Weights of a small contrastive audio-text model.
Model: 9.92M parameters, waveform 16khz input, encoder arch transformer, encoder layers 14, encoder width 256, text encoder width 128, text encoder norm layernorm, text encoder activation gelu.
Training: cautious_adamw at rate 0.0022, 7000 steps, batches of 256.
Rows from block 4 of the audio encoder of a small contrastive audio-text model, named by matrix and row number. Rows with one number belong to one neuron. Each number is 128 + 32 x the weight over its row's rms, rounded and kept within 0 to 255. All counts start at 0.
After each neuron's rows are labels from the 100 clips, of 14848, where the neuron reaches its highest value: "strongest on" is what is common among them; "loudest" is the band of the loudest frequency at the time of the peak. Only what is clearly more common there than usual is listed. The data: simulated sounds of rotating machines with and without faults.
# fc1: MLP up (encoder.blocks.4.mlp.fc1.weight, 512x256), inputs 128-255
# fc2: MLP down (encoder.blocks.4.mlp.fc2.weight, 256x512, transposed), outputs 128-255

fc1.387 [134 143 127 125  66  50 117 101 112 151 158 110 120 106 109 138 152 166 130 103 132  57 152 154  74 112 154 119 109 153 133 230  92 140 181 101 125 111  93 135 202 153  96  91  74  83 132 147 167 162 119 115 123  90 106 142  90  69 175 137 177 138 177 117 144 136 176 124 148 100 166  97 162 156 127 158 164  87 140 161 104 103  25 137 108 123 123 128 103 152 112 105 146 136 141  94 153 134 170 108 121 161 134 170 146 120 182 107 173 119 123 158 136 146 118 104  50  97 143  36 123 155  85 196  88  95 123 110]
fc2.387 [124 138 114 136 167 177  86 176 143 136  80 116 112 155  94 154 156  72 151 132  93 138 146 134 118 184 123 167  87 132 127 126 128 115 159 150 140 148 177 160 178 144 145  64 100 107 127 139 141 210 145 145 164 146 148 168 147 164  48  76 148 114 169 107 155 164 108 115 144 120 115 127  80 136 137  86 151 171 119 129 129  90 152  53  10 115 104 115 179 134 155 136 111 136 115 173 134  89 100  84  78 124 122 165 144 202 116 120 116  88 102 120 108 104 163  96 140 131 110 122 126 122 113 126  66 109 122  66]
strongest on: reverberation; text has "room"; text has "reverberant"; turbine
loudest: 500 to 1000 Hz

fc1.312 [119  95  82  98 118 127  96 168 141 154 144 180 107 114 110 138 158 113 123 160 108 127 160  83 112 171 122 120 164 139  96 112 129 146 237 193 140  98 122 149  33 125 182 157 129  84 122 106 188 128  84 110 174 135 106 101 132 148 161 119 112  91 207 129 114 100 110 199  72 124 159 116 116 209 141 117  95 114 167 210 103 175  94 131  94 173  90 133 125 113 121 158 115 143  84 204 105 122 114 178  75 106  95 108 120  76 156 130 161 149 125 164 104  86 107 143 111 124 127 105 174  98  91 149 108 153 157 100]
fc2.312 [111 118  95 140 156 161 113 130 156 165  58 140 138 135  84 123 178 117 133 145 107 162 132 151 128  97  92 129 124 122 137 117 132 117 142 133 120 128 122 144 191  91 191 113 131  80 108 119 125 110 109 121 142  91 157 129 126 129 119 117 177 161 155 132  99 187 141 120 138  83 119 144 141 178  87  46 141 111 130 146 111 140 190  79  92 113  99  70 160 119 171 145 125 133 108 118 165 120 119 100 123 136 105 140 132 154  78 136  98 116 107 137 162 134  95 135 151 126 104 131 147 134 108 152 155 147 113  92]
strongest on: conveyor; muffled (low-pass)
loudest: 1000 to 2000 Hz; 500 to 1000 Hz

fc1.37 [ 95 120 177 122  97 150 137 109 104 110 128 119 186  99  90 160 158 147  71 159 171  93 186  89 110 165 133 107 148 110 139 211 159 121 139 135 109 180 116 106  94 100 122 147 107 181 114 142 163 170 150 133  89 119  85  86  73 140 142 139 135 168  68  87  85 154 164 188 110 106 105 137 186  93 159  99 149 113 115 123 132 162 139 107 140 201 177 133 122 128 122 189 117 111 108 200 157 171 162 107 110 107  81  39 122 113 149  85 122 158  86 114 151 176 123 128 178 173 143  97  95 181 118 141 140  53 157 101]
fc2.37 [141 149 141 163 174 140 218 121 154 153  83  79  91 192  90 123  72 128 161 111 150 154  99  84 120 113 141 163 132 110 124 128 136 136 106  97 148  90 138 123 159  88 155 105 133 152 117 164 111 146 130 122 107 132 161  93 159 126 179 138 149 114 129 110 184 116  88  68 134 153 151  52 139 113 108 143 135 130 106 136  80 180 112 148 166 134 110 142 150 137 165 166  47  87 109  56 117 105 109 111 100 190  60 105 137 166 102 120 142 117 115 147 115 111 115 101 135 137 172 117 109 117 140 143 161 202 160 152]
strongest on: reverberation; text has "room"; text has "reverberant"; turbine
loudest: 1000 to 2000 Hz

fc1.165 [128  95 148  59 164 141 106 103  65 251  71  96 160 104  94  80  81 148  88 112 140  92 135 124 136 128 142 147 129 108 157 159  56 138 102 127  91 143 142 119 139 111 104  53  96 110 147 122 123 204 112 131 164  75 112 187 171 169 122 140 189 162 104 124  44 181 137 102 103  98 138 146 127  85 149  74 116 150  79 162 115 133 124 135 109 121 132 140 104  85 137 135 146 137  91 129 113 126 146  88 145 165 105  95 129 163 139  74 158 150  90  94  93 188 160 123 139 137 155 127 168 167 125 105 121 114 155  62]
fc2.165 [163 108  90 150 127 118 118 118 155 162 144 148 108 102 140 101 130  53 120 140 135 133 124 141 127 108  61 127  53 174  63 111 163  96 139 125 167 121  66 158 120 129 169 125  77 121 168 107 126  81 135 174  81  93 154 164 147 204 131 136 142 144 128 149 103 142 128 149 158 129 137 134 117 140  50 117 144 156 151 182 141  64 156  79  50  86  89 120 138  95 130 139 142 181 138 144 197 143 190 115 124 113 109 146 126 165 153 154 131 105 132  29 154 105  83 139 147 208  69 113 169 107 115 136 183  49  93 132]
strongest on: reverberation; text has "room"; text has "reverberant"; turbine
loudest: 250 to 500 Hz

fc1.406 [ 99 104 119 123 143 147 109 138 123 123 111 159 166 137  98 149  88 141 107 177 175 127 168 104 103 158 120 109 108 145 114 141  98  52 170 126  98 184 143 107 150  89 124 102  81  96 159 138 174 124 104 126 169 108 107 156  76 128 191 112 179 122 174 125  62 140 137 174   5 128 114 130 132 151 150 166 161 128 145 155 178 125 181  82  72  91 156  96  84 136 113 156 162 183 121 150 131  82 153  71 133 124 144  61  81 124 153 126 119 147 105 102 132 113 127 171 124 162 129 126 132 167 138 206  76  90 134  84]
fc2.406 [119 114  92 115 139 123 110 148 146 110  76  57 104 135 139  90 174 152 173 197 116 188 133 140 144  67 134 125 121 129 113 151 141 153 110 115  87 116  80 124 106  96 187  58 148  75 119 104 128 108  43 148 154 175 187 169 116 140 203 157 149 105 133 157 193 112 150 130 108 112 113 186 107 193 111 135 139  55 149 129 109 121  80 144 107 104 106 144  98 172 136 135 109 168  90 111 140  87 126 171  48 151 158  97 139 115  90 131 133 159  73 141 136 132 120 181 186  98 154 148 179 150 134 149 141 164 119 121]
strongest on: reverberation; text has "room"; text has "reverberant"; rattle
loudest: 500 to 1000 Hz

fc1.298 [ 95 104 137 145 145 107 123 160 131 116 135 222 175  76 127 149  99 192 114 135 133 115 170 141 134 164 150 144 123 142 163 114 145 168  79 145 140 143 190 112  53 170  90 150 141 117 131 131 147 129 107  94 148 189  59 116 153 126 111 102 152 147  94 117 111  80 151 152 123 145 130 174 154 157 115 136  95 205 123 134 154 117 121 106 104 123 179 149 109 112 120  94 114  98 132 115  89 142 125 130 129 140 142 100 118  72 104  72 109 131  73 202 139 131 161 137 151 101 130 154  81  95 107 137 118 135 181 198]
fc2.298 [134 114 148 134 145 104 118 139 154 151 124 125  98 123 122 156 127 115 130 101  75 255 149 122 139 129 110  79 108  90 137 124 128 114 180  65 104 125  80  97 125 141 133 114 102  83 117 118 124 125 168 126  88 154 156 182  89  48 172 132 183 142 201 145 174 126  84 131 124 159 130 141  72 127  92 117 131 168 112 101 146  97 109 148 115 117 172  59 119 164 192 148 130 174 118 121 148  42 145 122 108 186 141 128 140 176 141 159 166  90 133  96 114 129 110 114 123 138  89 141 134 133 172 152  92 102  97 120]
strongest on: reverberation; text has "room"; text has "reverberant"; gearbox
loudest: 500 to 1000 Hz

fc1.338 [ 66 139 132 119 146 131 112  90  74 132 139 146 134 115 117 109 143 104 172 122 117  99 116 179 124 144  99 146  57 113 136 134  90 103 175 116  93 179 179  79  78 162 137 122 151 105  82 195 133 153 101 122 171  99 144 158 128 105 128  93 117 139 148 123  84 192 139  61 124 119 112 143 130 131 172 107 106 155  78 143 146 130 143 138 133 132 144  93 112 113  85 117 136 117  27 121 142 121 150  78 111 158  92  61 152 110 138 120 142 123 124 113 101  71 107 116 102 112  99 107 192 198 109 134 122  65 136  97]
fc2.338 [161 128  89 118 141 149 146 188 188 123 112 111 134 207 171 157 151 115  80 102 127 108 162  63 106  92 107  94 128 115 109 129 111 156 108 127 131 105  88 158 103 133 100 110 176 172 163 184 159  95  80 138 142 186 147 125 128  51  78 122 139 122  87 140 151  99  93 155 123 184 140 143 157  99 102 115 123 169 182 100 151 124  97  99 129  89 105 118 147 112 149 153  54 114 129 109 106 127 169 160 147 103  91 123 133 144 133 137  79  76  90 158 124 233 135 136 132  85 121 141  94  68 148 182  91 198  93 129]
strongest on: conveyor; rattle; text has "muffled"
loudest: 1000 to 2000 Hz; 500 to 1000 Hz

fc1.323 [ 70 137  98 126  94 137  98 168 111 125 100 120 147 126 123 122 135 114 123 125  87 124 184 147 187 103 139 130 140 161 108  93 164 171 113 110 173 134 127 161 101 164 179  82 126 159  78 122 106 187 102 163 124 102  73 122 190 154 127 163 136 139 195 138  94 124 144 179  75 120 142 136 167 150 171 135 125  59 120 123  94 121  91 173 163 149 122 121 122  73  87 123 104 135 109 220 132 102 102 129  80 133  67  78  65  86  91  57 172 180  77 146 150 147 139 131  84 108 133  58 171 165  77 150 121 112  88 141]
fc2.323 [102  97 125 150 124  56  88 157 135  98 123 143 135 152  97 119 160 134 106 168 124 168  91 123 101 151 124 106 129 131 116 101 180 137 204  87 115 101 131 170 124 106 186 135 100 126  91 111 119 171  66 150 122  99 167 137 131 113 176 102 140  61 119 157 109 142 113 124  69 181 138 127 167 199 141  98 143  94 153 139 108 132 105 147 111  94  89 108 148 188 159 151 105 121 117 184 178 114 122 158  49  78 163 138 116 144 142  98 157 140 150 127 111  69 121  87 133 141  86 132  92 133 139 164 119 134  93  79]
strongest on: conveyor
loudest: 1000 to 2000 Hz

fc1.392 [102  85 132 146 124 109 139 203  86  76  88 133 232 108 144 122  90 168 122 125 156  66 138 140  97 134 136 132 174  81 126 135  70 217 125 173  89 101 151 119 110 179  97 151 103 116 143  97 156 144  81 158 188  98 131 107 131 134 103 105 194  73 128 171 119 129 163 179  98 112 120 154 149 153 119 108  92 127  94 150 132 145 127 144 124  99 147 166  39 110 107 126 118 104 133  92 178 153 145 107  99 140 159  68  99 136 110  69 135 170  82 113 158 121 195 140 121  96 151 120 110 146 122 157  66 110 147 102]
fc2.392 [132 147 116 117 142 149 141 184 157 130 120 146 165 114 122 112 134 159 125 123 125 157 106 141 146 125 107 112 136 119  93 171 137 105 178 133 117  84 123 118 147 111 159 109 126 132 106 128 147 132 191 153 107 138 170 148 138  92  85 195 131 118 148 212 145 120  95 145 152 200 173 119 123 190 101  91 108 154 145 149 130 109 142 112 151 123  94  83 116 151 119 192 121 125  85 136 162 100 134 145  88 188  84 129 105 188 135 131 110  93 124 131 132  54  89 120 116 129 131  93 104 113  96 114  85 126  85 110]
strongest on: reverberation; text has "room"; text has "reverberant"; gearbox
loudest: 500 to 1000 Hz

fc1.299 [150  74 167  78 176  76 152  79 147 122 103 135 123 107 126  95 187 177 151 124 189 127 117 160 138 100 145 134 113 130 191 177 102 185 155 100  35 108 141 111  97 157 155  92  68 140  82 148 116 114 132 119 172 151  76 140 116  95 146  64 138 101 164 125  99 166 159  86  98 107 130 177 167 186 169 121 148 149 120 192 120 134 123 151 195 146 145 123  59 160 135 148 147 190 138 128 134 111  66 102 121 156 126  78 139 122  95 107 195 121 167  77 115 179 126 115 124 154 125  97 162 151 151 111  98  95 119 166]
fc2.299 [137 135 126 146 118 108 143 184 185  98 153 103 148 105 121  67 179  69 103 149 152 135 116 113 102  79  88 169  81 130  99  95 187 151  90 122 121  67  48 168  62 113 106 116 129 133 148 141 161 137 124 150 153 131 155 117 157 107 114 139 158 120 128 154 163 135 103 187 129 147 140 146 159 146  25  82 128 178 114 100 120 149 117 118  62 123 112  76 133 156 149 193 113 112 123 107 144 113 174 114 125 133  95 108 122 192 124 125 136  91 120 110 125 142 174 137 102 203  87 169 112  68 206 170 164  96 108 181]
strongest on: state: faulty; rattle
loudest: 1000 to 2000 Hz; 500 to 1000 Hz

fc1.33 [140 102 165 115 100 116 169 117 120 125 115 172 171  79 134 123 141 125 114 124 159 187 173 119 104  83  98 151 163 109 146 172  95  92 186 158 118 121 134 107  72 126  81 105  90 106 117 121 130 125  87  81 171  88 123 146 161 128  82 153 148 150 184 114  54 119 123 141 107  53  98 159 120 145 167 114 125 181  87 152 134 116 133 113 113 136 149 105 131 121 100 196 148  91 105 173 112 105 105 107 144 142 112 147 150 158 147 123 152 187 109 166 123 135 184 156 146 169  75  98 137 115 128 165  97 117 125 147]
fc2.33 [183 140 127 112 165 102 167 125  84 128 187 177 133 153 115 122 169 103 132 193 152 204 112 172  50 117  79 166 134 156  79 105  61 143 144 167 131 111 158 152 124 143 110 117 154 104 133 119 139 107 150 150 123  73 160 144 160 102 137 187 122 141 146 113 173 111 165 148 152 146 117  73 157 115  54 137 131  69 134 120 116 154 113 101 148 117 128 201 125 156 129 154 127 153 141 105 139 106 146 125 112 190 119 139 116 132 143 104 124 105  87 137 216  75 165 140 139 123 111  90 156  99 169 163 145 120 119 152]
strongest on: state: faulty; rattle; electric motor
loudest: 1000 to 2000 Hz